config.toml
noise_aug = 0.01
head_dim = 64
bias = "all"
expert_mlp_ratio = 1
shared_expert = false
subsampling = 4
Rows from block 8 of a small CTC audio transcriber, named by matrix and row number. Rows with one number within an expert belong to one neuron, the router's apart. Each number is 128 + 24 x the weight over its row's rms, rounded and kept within 0 to 255. All counts start at 0. After the name is the row's rms in percent of the matrix's.
Before each expert's rows are labels from the 100 clips, of 14976, where the router gives the expert most weight on average: "responds to" is what is common among them. Only what is clearly more common there than usual is listed. The data: two synthetic voices taking turns or overlapping, over music, noise or silence.
# router: router (model.blocks.8.mlp.router.weight, 4x320), inputs 160-239
# up: expert up (model.blocks.8.mlp.up, 4x320x320), inputs 160-239
# down: expert down (model.blocks.8.mlp.down, 4x320x320, transposed), outputs 160-239

# expert 0
responds to: second voice: none; background: everyday noise
router.0 090 [ 87 132 120 123 110 155 160 125 114  91 111  76 113 139 104 154  97 144 147 149  95  90 135 100 132 135 114 113 132 129 113  88 103 111 169 110  94 105 122 152 131 131 138 130 106 127 102 153  97  97 138  79 130  97 135 124 118  92  89 123 139 159 115  70 100 106 133 113 136 113 132  98 138 117 113 135 126  81 153 109]
up.0 094 [104 139 128 143 149  97  87 136  90 155 110 131 156 134 141 130 125 133 124 108 136  85 114  99 130 115 131 154 118 173 136 151 137 143  87 129 126 136 115 122 112 142 128 137 122 102 159 138 188 194  72 137 114 183  88 105 120 165 138 125 111 129 140 131  78 151 143 141  97  89 137  92 114 121 139 140 125 118 106 128]
down.0 099 [136 133  98 107 141 106 144 167 135 121 139 160 129 131 129 122 134 157 104 116 146 107  99 124 125 105 140 131 105 156 159 142 126 132 128 151 133  85 158 137 165 123  97  82 111 129 162 135 104 123 147 117 138 122  82 128 129 147 133 130 135  88 144 104 165  67 132 111 124 115 104 144 116 144 153 141 129 158 168 173]
up.1 099 [106 103 139 117 139 149 131 127 129 121 135 137 121 143  91 102 104 117  78 123 115 171 101 135 114 153 167 150  94 119 140 136 157  75 133 108 102 122 134 119 137 152 148 115  94 104 120 112 118 149 174 124 118 116  98 149  74 126  88 156 100 148 143 153 133 139 106 144 100 120 125 114 140 138 130 152 148 141 116 114]
down.1 088 [122 139 144 123 108 116 171 101 152 138 116 121 134 112  98 164 109 140 157 117 121 119 155 122 130 128 159 125 115 125 150 121 140  97 140 109 125 150 141 135 143 151 110 104 145 173 172 138 142 130 113 123 178 176  96 107 112  82 122 134 140 166 108 111 152 110 108 121 134 173 133 139  91 143 147 169  79  96  97 110]
up.2 095 [180 100 166 176 141  75 101 127 115 115 153 166 148 168  98 107 138 151 133 109 126 127  90 140 145 147 129 136 121 124 122 128 122 145 127  99 142  80 153 170 112 131 106 121 132 126 139 155 194 148 113 128 154  77 134  81 162 161 133 113  86  97 186 139 137 115 117 121 147 127 102 114 142 128 124 106  80 129 146 110]
down.2 097 [ 97 113  97 125 134 112 155 145 164 131 119 122 117  83 152 127 140 144 149 139 132 128 108 108  91 135 123 159  97  99 116 147  70 105 123 121 115 125 100 109 103  92 181 107 105 160  96 158 163 148  93 125 106 119 137  96 107  99 131 127 142 144  90 157 112  85 178 139 105 114 138  91 128 134  89 114 101 166 122 113]
up.3 091 [ 85 147 142 122 113 159 157 180 153 151 143 143 151 101 122  95  86  87 111 139 165 143 109 115 143 118 101 129  99 117  92 136  94  64 118 167 114 100 125 123 106 101 118  83 106 117 124 154 130 141  99 133 105 105 164 115 126 124 144  78 135 166 160  90  94 118 128 141 117 169 122 128 105  75 103  86 175 150 145 108]
down.3 102 [110 117  88 119  95 148 116 140  77 119 134 159 108 136 104 139  59 115 136 150  92 108 177 160 123 140 136 108 148 131  97 122 133 141 120 117 108 146 123 109 111 115 143 122 156 113 120 146 112 106 126 153  94 109 103 127 127 142 166 119 165 104 187 119  80 134  91 129 123  67 101 131  91 129 155 155 111  97 124 106]
up.4 097 [147  97 145 143 100 151  80 132 132 134 132 162 141 135 144 122 122 126 127 131 126 165 145 102 108 158 154  82 170 163 139 133 132 165 145 107 188  98 119 111 116 164 126 114 115 139 141 123 130 143 117 133 119 112 166 146 152 136 139 102 153 138 114 153 129 176 126 145 120 154 111 145 119 133 154 138 156 127 158 141]
down.4 097 [119 126 114 134 179 106 103 153 128 114 103 127 119 153 179 133 146 103 131 118 114 120 168 144 106 127 143  75 140 167 157 163 142 122 104 110 159 169 145 132 100 182 119 151 145  87 144  74  81 121 125 142 154 143 152 137 147 136 154 139 159 153  90  97 139 167 169 117  96 150 128 137 130 126 118 125  87 130 102 124]
up.5 099 [ 77 123 121 125 113  98 108 109 169 136 115 115 124 125 147 127 129 117 138  92 163 111 162 156 117 147 138 182 152 117 147 111 175  97 107 140 128  99  86 123 117 126 133 144 115 110 149 131 178 139  96  84 130 160 160 124 138 164 167 155 129 132 120  93 139 108 119 155 107 148 143 104 105 125 119 130 152 107 116 142]
down.5 101 [161 167 185  85 102  93 136 137 104  94 134 134 111 116 135 134 124 142 152 121 121  91 129 138  93 141 126 126 122 129 119 127 111 112 116 120 125 142 124 131 145 118 134 141 129 109  92 117 148 124 121 118 120 111 121 142 148 135 106 124 136 129 163 148 141 131 124 122  95 104 117 107 168  94 142 143 131 141 119 149]
up.6 087 [112  98 113 127 131 146 133 137 147 103 174 129 102 149 120 150 134 107 128  56 147 117 153 100 152 124 108 131 100 153 119 114 146  80 131 155 146 141 139 131 108 115  90 136  98  99 132 153  95 116 134  96 118 133 124 195  94 145 115 150 122 130 133 155 111 166 173 136 147 145 168 137 137 120 118 119 138 131 122 157]
down.6 090 [113 127  86 127 142 107 149 132 111 149 156  75 114 184 124 135 104 123 163 130 156 131 122 126 124 134 134 178 138 101 105 133 124  76 109 102 157 110 145 148 131 122 163 128  83 119 106 142 108 131 132 131 133 140  98 159 180 135 167 144 133 138 123 137 151 140 127 119 126 147 142 144  93  99 126 139 152  88 122 127]
up.7 099 [112 137 121  98 100 147 141 142 105 131 108 136 144 108 137 116  99 148 134 141  94 108 112 115 119  86  82 115 149 100 125 153  97 162 156 121 122 107 148  69 157 137 155 166 144 153 157 135 110 129 130 116  93 106 139 150 158 146 157  81 119 103  99 147 165 164  96 168 122 124  98  83 118  76  67  73 144 119 108 132]
down.7 095 [124 165 128 118 137 116 158  88 118 114 117 136 110 105 138 157 152 126  95 101 104  99 145 143 134 166 166  92 146  92  89 150 146 132 101 129 105 156 109 136 123 130 146 160 122 150 157 131 193 123 104 143 157 132 146 131 157 132 181 160  97 143 110 130 163 139 138 147  96 132 105 110 172 117 128 121 103 135 159 101]
up.8 099 [166  62 131 105 127 108 121 130 162  93  79  69 121 124 147 164 147  95 128 115 143  92 108 164 106 175 131 147  85 120  68 155 121  74 118 155 141 145 149 111 156 152 153 102 108 137 141 119 122 127 149 178 103 161 151  89 153 169 125 132 102 159 104 124 123 129 136 156 113 118 127 125 124 137  87 123 107 143  62 148]
down.8 088 [129 119 100 118 139 139 168 133 140 145 141 137 160 135 174 138 139 130 115 168 103 161 140 156 104 139 127 165 116  93 119 104 141 102 160 137 110 141 148 148 146 123 108 131 133 159 161 184 168 151 122 108 142 171 131 149 100 158 143 103 128  80 134 123 143 141 135 113 138  77 122 153 167 118 112  84 179 121  92 134]
up.9 102 [120 140 117 168 165 139 131  94 123 118 155 136 127  99  99 158 168 150 129 114  73 148 195 131 153 137 165 113 142 104  96 133 164 119 132 134 109 150 118 139 138 168  98 103 115 130 151  89 133 129  79 118 192 153 138  82 112 139  88 138  99 107 155 131 129 118 120 133 126 124 128 122 116  93 154 146 124 135 132 135]
down.9 103 [109 104 153 100 139 140 158 193 169 142 159 148 112 130 146 137 148 142 108 135 111 142 123 134 131 151 114 185 132 137 143 112 170 137 105 111 102 102  69 175 138  68 153 143 139 125  79 145 107 131 135 119 145 145 116 124 124 115 165 148 122 129 167 132 104 131 121 136 171 120 152 134 105 125 145 133 147 122 105 134]
up.10 097 [ 77 125 149 113 127 123 139 133 113  80 139 145 181 148  66 120 134 103 169 108 150 132 148 162 100 129 116  78 135 154 120 133 112 107 120 132 146 107 156 139 166 145 133 163 123 127 125  92 134 152 132 148 135 136 107 139 129 193 141 173 116 129 150 116  83 106 146 120 135 176 136 127  94 127 126  89 135 133 153 129]
down.10 095 [106 135 119 153 125 110 154 138 144 117 132 131  94 105 155 158 157 140 136 131 122 151 160 175 102  99 152 105 173 106 137 192  93 112 148 123 118  86 117 140 114 142 110 183 151 125  94 138 152 121  89 158 113 128 122 115 125 120 142 135 166 124 169 148 146 152 117 139 154  86 128 114  87  76 114 145 110 132 185 111]
up.11 100 [117 125  77 170  90 118 145  80 179 149 146 111 108 127  95 127 129 134 110 111 105  90 148 136  97 145 119 174 142 145 136 131 110 143 111 163 165 131 145 120  80 159 101 106  81 120 136 130 124 139 121 113  96  85 131 169 114 149 117 126 146 124 115 148  93 165 120 184 140 132 167 151 148 148 144 140 146 120 148 144]
down.11 095 [137 153  86  95 139 114 125 119 109 125 103 115 141 117 143 144 159 103 110 114 139  92 107 111 128 151 132  72 118 157 146 114 133 134  91 144  95 123 144 147 134 133 146 119  78 147 119 137 104 134 101 162 140 171 146 137 118 154 106  97  88 110 111  81 121 173 120 133 146 168 152 142  92 161  69 181 156 111 120 147]
up.12 104 [115 177  81 103 134 133 152 117 154 130 130  94 128  98  89 177 126  94  82 117  96  90 146 106 114 126  77 148 150 147 123 144 128 111 121 124 123 117 130  71 166 114 109 125 130 102 155 135 160 140 168 109 132 159 101 127 126  98 135 117 149 110 120 115 111 131 127 163 150 133 113 113 116 136 141 107 125 120 129 102]
down.12 112 [104 112 140 110 150 137 110 140 111 109 133 152 165 165 117 136 122 117 119  95 173 122 147 128 138 130 148 122 163 104 125 178 136 128 106 168 162 112 160 141 100 150 108 164 131  96 133 123 115 183 150  86 150  75 178 122 182 165 130 146 113 138 141  95 144 140  91 162 113 137 125 137 157 149 136 127 134 157 151 133]

# expert 1
responds to: overlap
router.1 106 [129 147 126 113 115 109 124 141 144 156  97 147 101 150  92 134 166 116  84  72 222 133  60 130 152 131  88 177 120 138 123 102 133 134 136 129 181 101  84 131  93  95 147 128 119 172 139  93 111 126 106 132 132 140 130  82 113 155 106 126 122  76 144 102 125 105 133 108 139 115 133 118 126 138 155  96  88 160 159 163]
up.0 099 [118 128 156 136 149 182 119 167 114 134 108 128 125 182  85 126 143 126 146  93 135 147 133 127 131  93 130 122  96 153 148 133  95 151 105 136 111 114 140 131 130 109  99 140 159 114 125 148 154 110 125  96 172 123 123 121 126 133 127  92 168 131 117  99 108 135 131 147 107 173 107 112 121 116 110 125 123 108 142 130]
down.0 100 [124 136 130 103 117 162 122 121 147 136  95 112 102 125 141 123 124 116  96 108 158 122  87  82 143 145 130 149 142 158 156 165  99  74 160 120 124 128 155  98 131 139 124 132 185 127 107  87 140 151 145 145 137 127 161 143 149 104 155 144  90 124 139 134 132 165 157 158 133 107 155 139 102 116 159 123 158 132  82 104]
up.1 097 [118  87 132 101 137 106 121 125 121 134 109 136 159 134 132  89 128  96 159 155 135 106 140 122  99 119 143 129 118 129 128 122  45  99 125 109 132 132 147  72 138 189 140 112  92 139 131 158 168 116 143 135  87 104 141 111 135  97 130 109 156 142 102 124 142 174 141 134  89 138 123 104 117 113 143  78 109 136  96 137]
down.1 092 [141 152 133  94 146 121 122  74 130 123 114 111  90 139 134 150 122 148 167 110 131 138 130 143 147 109 142 156 111 169 158 159 131 203 136 136 116 140  92 174 166 149 122 137 118  87 127 116 163  86 107 146 146 110 163 124 126 109 128 187 155 120 140 166 131  79  98 155 162 120 142 154 126 105 118 129 133 109 120 155]
up.2 110 [126 149 107 150  77 101  96 125 118 147 108 149 105 113 140 148 113  85  91 157 140  51 141  86 155 130 149 168 107 141 168 145 128 115 102 106 136 151 119  86 128 122 122 110 126 150 139 114 126 125 183 113  96 117 153 136  89 105  90 124  93 148 155 159 147 129 153  74 141  98 130 107 133 149 147 129 134 110 116 137]
down.2 113 [145 120 166 129 124 134  91 150 150 105 136 121 126 118 103 136 128 138 140 104 164 135  80 138 105 130 106 158 124 100 122 134 114  90 129 151 114 125 108 133 126 148 113 134 131 109 121 108 139 133 110 130 165  76 162  96 137 121 154  89 143 118 110 127 117 157 152 135 151 140 102  85 104 145 113 143 165 142 164 146]
up.3 101 [ 94 151 117 118  59 103 119 129 143 167 141 120 131 111 150 169 123 131  97 127 130 113 177  74 143 156 128 173 167  89 101 147 132 128 140 125 110 109 111 139 103 164 118 153 124 114 150  74 117  86 164 144 126 132  88  95 113 104 116 145 130 105 143 124 137 111 115 107 139 115 116  91 142 150 191 165 101 139 151 128]
down.3 100 [121 123 182 134 159  97 150 155 138  98 127  86  77 133 127 111  94 161 112 125 168 114 155 138  67 123 118  98 137 155 179 112 117 128 166 134 121 151 133  83 142 121 130 141 113 135  76 122 102  90 110 131 116 142 156 142 142  78 172 126 161 132 137 148 114 167 142 175  77 141 148  75  94  96 157 132 134 123  87 132]
up.4 106 [ 89 157  83 153 146 119 162 145 141 103 134 143 124 127 139 145 122  58 119 129 133 145  85 116 127 118 117 111 100 177 138 129 125 153  98  89 135 136 132 144 150 136 136 126 124  92  93 123 103 151 146 145 156 126 134 137 110 135 103 141  55 165 127 152  91 142 131 136 116 110 131  96 131 133 144 121 119 113 123  89]
down.4 106 [137  86 123 120 126 145  99  94 131 114 131 136 112 129 132 141  86 139 138 132 146 121  70 109 132 124 118 149 141 118 141 159 157 121 166 149 147 151 120 138 134 146 118 109 113  90 112 129 122 143 137 110  78 166 114 157 145 132 112 103 116  83 113 115 156 109 149  58 120 147 132 179 105 170 105 144 149 149 102 139]
up.5 103 [ 94 118 130 132 149 107 103 134 133 140 127 122 186 148  96 109 151 111 162 144 137 133 106 118 148 145 159 141  99 119 111 132 119 138 129 111 125 129 135  91 109 143 101  95 116 146 116 105 141 148  85 110 142 124 144 126 147 123  94  81 141 127 110  88 114 180 117 138 119 138 130  71 118  89 118 134 129 141 122 108]
down.5 107 [136 122 123  85 123 151 133 103 109 140 139 119 152 116 122 121 109 144 134 119 153  55 137 101 134 141 133 148 128 156 122 137  91 152 144 162  85 119 105  94 134 113 136 103 142 154 106 126 142 131 158 136 150 148 167 130 128 140 142 190 156 135 149 127 148 109 102 198 179 143 148 155 131 102 160 158 151 159 107 142]
up.6 095 [104 128 133 137 104  62 115 134 136 127 117 102 113 131 117 113 106  44 112 131 123 136 118  98 137 105 151 120 116 107 123  82 136 153 120  91 172 118 141 127 149 152 128 123  57 168 125 152  92 104 131 113 146 131  67 147 116 121 115 132 115 149 141 114 148 125 126 111 123 112 110 108  98 120 121  78  96 107 107 126]
down.6 093 [118 121 107 141 210 107 138 102 138 172 168  86 109  87 173 151 182 159 148 128 161 187 146 136 134 130 120 152 139 126 147 169 134 146 133 134 177 152 160 112 114 124 103 169 133 152 125 117 102 132 114 138 115 131 131 139 144 133 132  97 131 112 113 133  96  98 116 150 157 140 123 125 139 163 130 152 118 112 167 112]
up.7 103 [122  62 110 137 113  97 136 146  79 139 160 121 147 141 111 133 137  92 132 145 142  80 144 108  97 131  99 135 157 111 155 132  75 158  80 124 112 137 127  79 150 138 144  89 118 129 141 161 124 142 131 114  79 135 161 107 120 101 145 101 128 152 109 120 101 139 120 101 123 142 116  70 101 119  78 137 126 122 115 135]
down.7 104 [106 117 129 162 144 149  98  88 140 167  98 112  91 135 110 142 138 127 128 112  91 141 151 117 118 109 103 145 111 150 101 147 181 163 132  99 129 113 125 167 171 151 129 155 118 123 110 110  92 149 134 147 159 157 137 156 157 143 110 128 112 151 157 122 134 130  89 133 127 158 124 169 117 102 117 119 129 143 152 115]
up.8 100 [ 80  94 112 128 159 123 133 135 148 109 121 104 122 133 117 119 139 108 128 134 141 110 143  81 147 124 113 123 115 139  87 113 125  94 115 132 141 133 199 144 142 130 126 101  99 123 138 125 145  97 114 130 145 125 106 164 119 149 132 103 157 119 110 101 101 136 108 138 155 123 124 134 122 126 105 152 157 138 135 106]
down.8 100 [153 125 169 125 103 126  95 124 149 115 122 103 165 133 156 124 111 124 144 146 143 173 129 134 127 164 144 146 162  95 144 113 128 131 170 148 107 137 104  80 116 124  78 143 142  84 167 143 175 116 146 126 141 122 107 117 124 132 127 131 133 101 141 150 160 133 137  94 145 128 155 138 168  85 186 103 107  76 119 149]
up.9 110 [129 130 125 129 140 128 122 129 120  62 140 135 163 104 109  73 123 141 125 127 116 121 119 148 118 115 140  92 129 143 148 131  93 116 107 130  95 115 129  93 122 137 110  85 119  83  91 130 139 123 136 125 105 132 126 154 141 146 141 108 122 129  75  93 134 170 122 110 143  93 144  92 134 131 110 123 103  82 115 121]
down.9 120 [107  80 128 162 132 153 123 108 151 103 131  89 122 132 166  91 150 114 125 143 141 103 114 143 161 133 114 151 135 116 164 131 135 156 124 133 132 129 108 131  98  88 110 133  93 114 126 114 102 122 150 117 150  92 138 129 124 142 162 109  95 127 133 111  78 158 125  74 139 137 129 157 172 123 129 128 120 149 150 133]
up.10 093 [124 135 161 118 140 117  97 121 100  93 167 164 153 149 125 124 151  81 125 123 125 111 119  94 149 140 162 125 128  80  97 198 172 143 144 113 160 101 118 119 155 112  84 149 168  94 156 154 130 132 121 124 102  88 100 126 146  67 150 138 112 121 141 113 158 152 172 117 103 108 106 117 122 110 146  84 134 130 134 133]
down.10 094 [169  91 143 106 148 103 134 112 102 131 145 127  95 142 141 104 104 149 107  87 112 160 129 111 113 166 121 110 110 115 147 158 155 131 126 130 119 108 168 153 169  97 137 129 125  66  83  86 151 134 135 119 108 111 111 151 124 145 112 163 166 129 127 131 122 119  83 116 118 127  99 119 134 114 100 108 158 140 118 164]
up.11 100 [115 118 100 122 121  75 119  95 109 113 131 106 148 178 121 164 112 124 165 113 109  95  97 112 156 156 122 127  99 107 119 144 126 152 126 112  91 146 117  80 136 135  98 116 157 143 148  98 112 174  99 119 105 128  92 118 166 109 130 162  96  60 115 132 126 106 143 128 124 141 142 100 144 122 120 136 112 113  94 129]
down.11 103 [128 140  99 160 154 136 128 141 162 183 138 143  89 167 144 125 133 100 102 164  92 129 149 124 142 136 129 145 127 154 149 163 162 162 132 103 196 111 132 133 158  97 121 128 145 110 148 135 111 119 137 124 122 202 131 123 143 133 132 111 139 130 137 159 141 152 100 122  99 143 133 167 109 150 157  95  94  75 155 138]
up.12 102 [ 99  97 100 109 105 150 141 137 121 117 149 156 144  96 111 115 191  91 119 120 119 123 154 107 131  80 126 132 139 132 171 145  83  96 127 123 118 142 153 150 128  99 158 111 141 127 105 127 135 142 134 123 104 140 136 116 108 126 145 139 159 147 111 131 160 115 119  99 125 134 100 101 122 131 110 123 112 126 103 144]
down.12 099 [154 121 138 125 142  94 134 162 130 148 129 163 129 137 171 125 119 120 119 130  90 112 155 112 128  91 155  90 123 145 147 148 161 123 125 139 163  96 129 186 123 165 139 133 114  63  77 130 130 160 148 136 134 161 137 134 112 121  92 142 132 106 144 152 137 125 104  84 155 123 119 132 130 139 157 118 103 103 132  98]

# expert 2
responds to: background: none; quiet level
router.2 099 [118 105 116 119 143 164 121 107 129 115 129 141  99 126 162 114 102 137 135 132 111 147 157 136 141 161 138  78 151 140 139 131 157 144 147 120 133 159 159 144 141 142 146 132 155  94  88 136 146 151  79 151 148 146 107 129 123 167 182 156 106 194 140 102 107 169 122 168 100 146 114 166 146 117  92 150 136 141 111  95]
up.0 095 [135  92 159  98 163 114 161 106 124 158 147 164 140 137 111 133  98 109 105 111 135  74 129 115 100 143 132  98 115 138  98 141 139 111 106 112 151 119 105 155 128 140 155 118  98 181 101 153 136 130 109 149  95 127 163  89 125  99 114 128 102 120 136 101 155 130 118  66 124 120 130 104 132 128 162 134 114 141 127 172]
down.0 094 [126 109 147 135 139 128 118 107 116 114 127 142 118 121 103 109 108 118 141 117 131 101 172 102  84 140 155 139 143 170 124 140 140 155  95 108 124 124  96 149  92 161 131 128 160 106 135 150 158 132 131 107  90 122 142 135 199 118 128  80 117  71 124 160 132 138 125 136 141 158 105 121 166 114 147 141 117 142 132 101]
up.1 110 [161 143 157 148 152  94 119 101 165 144 130  94 132 118 113 121 144 169 149 153 175  90  98 134 171 123  57 160 172 120  99  59 146 133 148  99 157 106  98 132 157  91 169 104  88 114 148 124 127 111 137 141 107 156 108 125 119 134 110 153 100  91 119 119 146 143 167 150 121 157 131 154 148 122 108 100 117 132 147 144]
down.1 106 [115 157  97 163 131 133 128 131 132 156 118 173 131 144 168  88 141  91 128 152 128 132 166 127 129 150 119 151 156 164 144 152  93  89 116 118 108 134 141  83 142 148 136 109  94 144 121  99 118 131 124  85  71 136 152 131 108 132 131 128 118 145 125 140 123 109 137 142 161 132 140 139  96 117 165 137  99 123 105 114]
up.2 096 [107 136 123 128 111 105 111 110  91 147 111 112 147 127 136 102 181 135 132 157 136 136 126 113 176 162 148 113 104 128 116 111 124 141 134 142 111 130 111  85 108 154 155 175 117 149 125 135 153 135 161 122 149 142 137 139 158 147  93 106 113 169  99 132 128 122 137 112  59 141 104 107 109 118 110 152 107 109 128 129]
down.2 091 [145 124 105 112 167 149 131 134 155  55  94 139  93 181 155 148  92 154 132 149  77 147 147 119 119 122 111 153 131 109 130 112 157 113 164 126 104 125 120  69 144 119  79 117 134 115  85 136  93 101 135 133 144 151 136 121 161  90 113 150 152  81 117 115 131 153 110 123 115 151 156 101  84 107 149 114 136 112 125 135]
up.3 094 [ 80 142 124 155 123 116 110 157  73 122 174 120  97  78  94 137 136 114 120  85 107 118 106 112 113 146 156 103 128  95  84 156 144 124 141 103 127 147 103 139 132 125 138  93 113 162 115 135 162 122  90 104 120 138  91 112 110 124 116 137  99 122  85 108 173 120 142 153 169  98 140 123  88 121 165 136 113 138 123 163]
down.3 098 [175 102 125 151 128  99 135 143 127 142 182 106 122  94 118 133 143 127 144 135 145 126 131  95  91 166 169 117 134  94 102 146 113 136 125 138 102 121  93 137 119  99 109  58 168 124 144 135 144 131 121 149 121 158 154 143 142 115 146 111 100  78 154 144 118 134 122 137 135 193 110 176 125 114 139 169 179 152 122 143]
up.4 097 [132  84 134 139  73 126 131 119 117 180 145 150 121 119 110 100 121 122 105 132 106 119 122 150 146 132 129 183 143 134 129 129 145 132  71 150 131 128  83 161 129 147  88 148 102 163 101 126 123 127 169 122  89 150 102 138 102 119 163 146 128 131 127 144 148  93 100 108 102 115 102 134 120 109  87 142 120 135  96 148]
down.4 098 [147 180 156 109 120 120 146 133 137  97 138 119 147  98 138 128  76 140 150  38 123 142 161 160 108 132  93 116 105 139 163 183 162 110 151 123 102 115 142 148 135 163 125 104 133 124  84 126 117 153 117 135 135 130 157 132 133 150 124 164 125 105 119 176 120 104 109 119 105 139 136 145 160  96 105 132  96 103 127 113]
up.5 092 [140 125 112 148 178 103  90  97 155 155 115 107 139 126 123  85 121 116 139 133 111 126 112 119  98 107  91 104 149 109 151 119 124 143  73  98 130 110 148 127 132 103 123 118 151 103 143 113  75 129 121 130 137 165 173 131 112 136 138  94  91 104 137 130  74 126 122  96 132 109 110 142 154 120 151 139 133  85 150 138]
down.5 089 [125 160 122 120 109 132 162 149 135  82 106 121 103 121 159 118 152 128 152 160 109 170 140 163 150 118 141 142 158 155 126 106 136 114 122  86 106 110 126  94 172 152 132 131 126 144  84 129 140 126 166  97 109 132 157 119 136 150  88 168 124 135  93 134 117 129 165 136 126 144 148 113 143 121 119  82 120 166 173 117]
up.6 099 [136 133 137  90 155 115 129 101 117 116 139 134 153 128 105 135 138 125  98 132 148 107 105 158 125 145 145 125 120 119 137 125 129 121 122 132 103 134 158 111 115 119 129 167 101 167 122 104 154 118  79 144 131 126 124  97 114 152  82 114 105 113 142 108 124 152 112 169 147  81 142  93  97 148 106 129 125 151 110 139]
down.6 103 [128 106 146 138  92 134  85 185  88 145 144 128 117 115 105 128 126  83 118 119 165 121 111 141  93 134 147 185 108  65 122 164 171 182 101 171 122 125  78 144 146 104 158 134  95 151 152  92 147 155 125 113 132 105 113 158 130 110 107 138 102 105 139 115 134 136  72 162 150 137 104 130 145 136 133 114 123 125 142 113]
up.7 087 [120 141 124 111  89 102 127  70 109  67 125 100 136 124 130 131  97  79  92 172 143 119 132 134 160 154 114 105 157 105 135 120 142 141 154 117 134 132 139 115 129 146 122 127 161 126 146 102 112 131 149 158 122 110 123 113  84 129 139 151 115 132 161 151  82 128 132 157 154 113 119 120 122 136 118 132 122 139 139 138]
down.7 091 [114 103 141 145 189 144  88 140 152 128 138 161 132 146 127 141 122 118 125  83 125 152 134 102 146 111 106  92 168 140 104 138 129 177 120 143 196 104 139 143 125 156 113  99  85 136 116 127 141 153 138 103  75 164 138 129 129 122 115  82 114 134 173 122 173 112 135 114 101 175 128 125  89 116 126  86 131 119 128 133]
up.8 094 [141 172 155 127 125 128 157 117 128 161 150 134 129 143 117 131 131 125 163 170  94 117 108 135 133  85 110 136 124 146 109 121 136 135 101 117 180 112 108  75 156 118 118 106  96 130 183 153 117 140 121 126 138 133 109 135 128 101 113 141 123 108 137 111 135  90 133 119 151 141 121 120 134  77 114  94 156  93 137 121]
down.8 098 [133 143 107 126 135 104 157 142 126 117 117 124 135 142 122 117 139 125 147 139 120 147 152 163 119 116  88 148 135 161 152 175 137  95 126 120 130 104 155 100 147 164 138 116 120 113 121 135  83  86 145 140 178 123 114 141 146 136 155 109 117 132 121 175  90 112 122 160 155  82 108 157 104  67 154 127 146 159 150 139]
up.9 099 [153 121  94 122 157 106 111 107 146 128 103 158 143 114 151 154 146 133 121 185 112 160 114 104 129 119  82 117 141 162 135 143  95 129 110 134 128 115 147 163  90  84 123 110 152 105  87 112 100 118 112 130 107 161 166 161 138 114 141 110 107 141 109  95 105  95 129 111  91  92 111 131 121 109 123 134 126 141 158 117]
down.9 099 [169 118 120 125  99  92 132 106  86 150 167 152 133 128 157 134 127 117 117 140 109 149 122 121 110 122 165 122  95 100 111 139 136 127 120 138 179 123 145 108 129 153 123 129 142 160 109 102 142 111 119 170 182  83 114 119 145 150 106 166 131 126 164 148 125 191 158 120 169 125 147 103 145 120 162 136 120 114 152 171]
up.10 089 [119 163 141 138 103 150  89 168  90 122  90 152 159 134 109 144  64 126  76 156 118 116  92 100 165 128 134 137 135 144 106 142 131 131 135 143 111 151 106  97 114 166 122 136  56 126  96 114 135  92 196 113 155 124 130 114 132 126 158 162 143 140 129 126 126 124 128 132 128 109 117 142 156 119 142 145 141 124 120 134]
down.10 094 [167 151 126 150 125 130 140 116 143 159  94 134 141 137 147  67 121 107 125 103  58 140 128 146  90 113 112 131 111 122  69  93 141 119 125 169 127 127 139 144 126 114 121 114 126 141 117 141 144 103 142 123 128  84 133 133 121  94 147 147 158  89 129 128 127 185  98 102 119 129 140 133  79  84 107 125 110  98 159 123]
up.11 107 [115  97  90 122 119 159  97 146 159 126 112 126 122 131  80 107 112 106 123 100  97 136 109 128 129 134 141 113 124 108 126 156 128 151 157 132 155 121 102  95 139 114 105 117 123 116 122 124 115 102 138 160 127 112 148 139 142 112 159  92 114 149 119 110 106 142 126 128 137 126 100 133 103 117  70 129 111 147 140 127]
down.11 114 [172 138 152 153 107 102 126 157  99 135 130 104 177 166 106 152 120 118 128 121 175 116 120  80 107 107 134 131 143 138 150 109 124 105 113 110 168  75 135 157 135 163 117 126 127 147 123 131 128 117 137 103 117 118 118 123  87  77 146 127 101 149 135 114  90 148 154 124 146 119  88  95 148 106 154 108 121 158 125 151]
up.12 104 [149 146 107 133 114 118 115 156 129 141 121 102 136 121 113 129 124 123 117 106  91 109 125 140  93 102 111  89  93 136 164 120 143 114 115 150 144 114  94  86 127 123 121  93 126 151 118 133 122 105 124 128  97  79 108 102  94 132 137 124  80  95 120 137 110 159 165  87 106 122 109 124 130 109 187 107 129  92 121 150]
down.12 105 [136 110 113 124 116 122 139 127  76 122 158 120  97 136 173 111 149 158 115  79 163 119  88  95 118 165 139 124 111 150 130 150 164 112 142 110 149 122 137 106 165  91 123 121 175 117 113 156 147 154 114 128 137 144 112 144 147 126 110 155 140 163 144 120 150 179 111 137 100 132 126 127 122 150 176 120 128  69 109 150]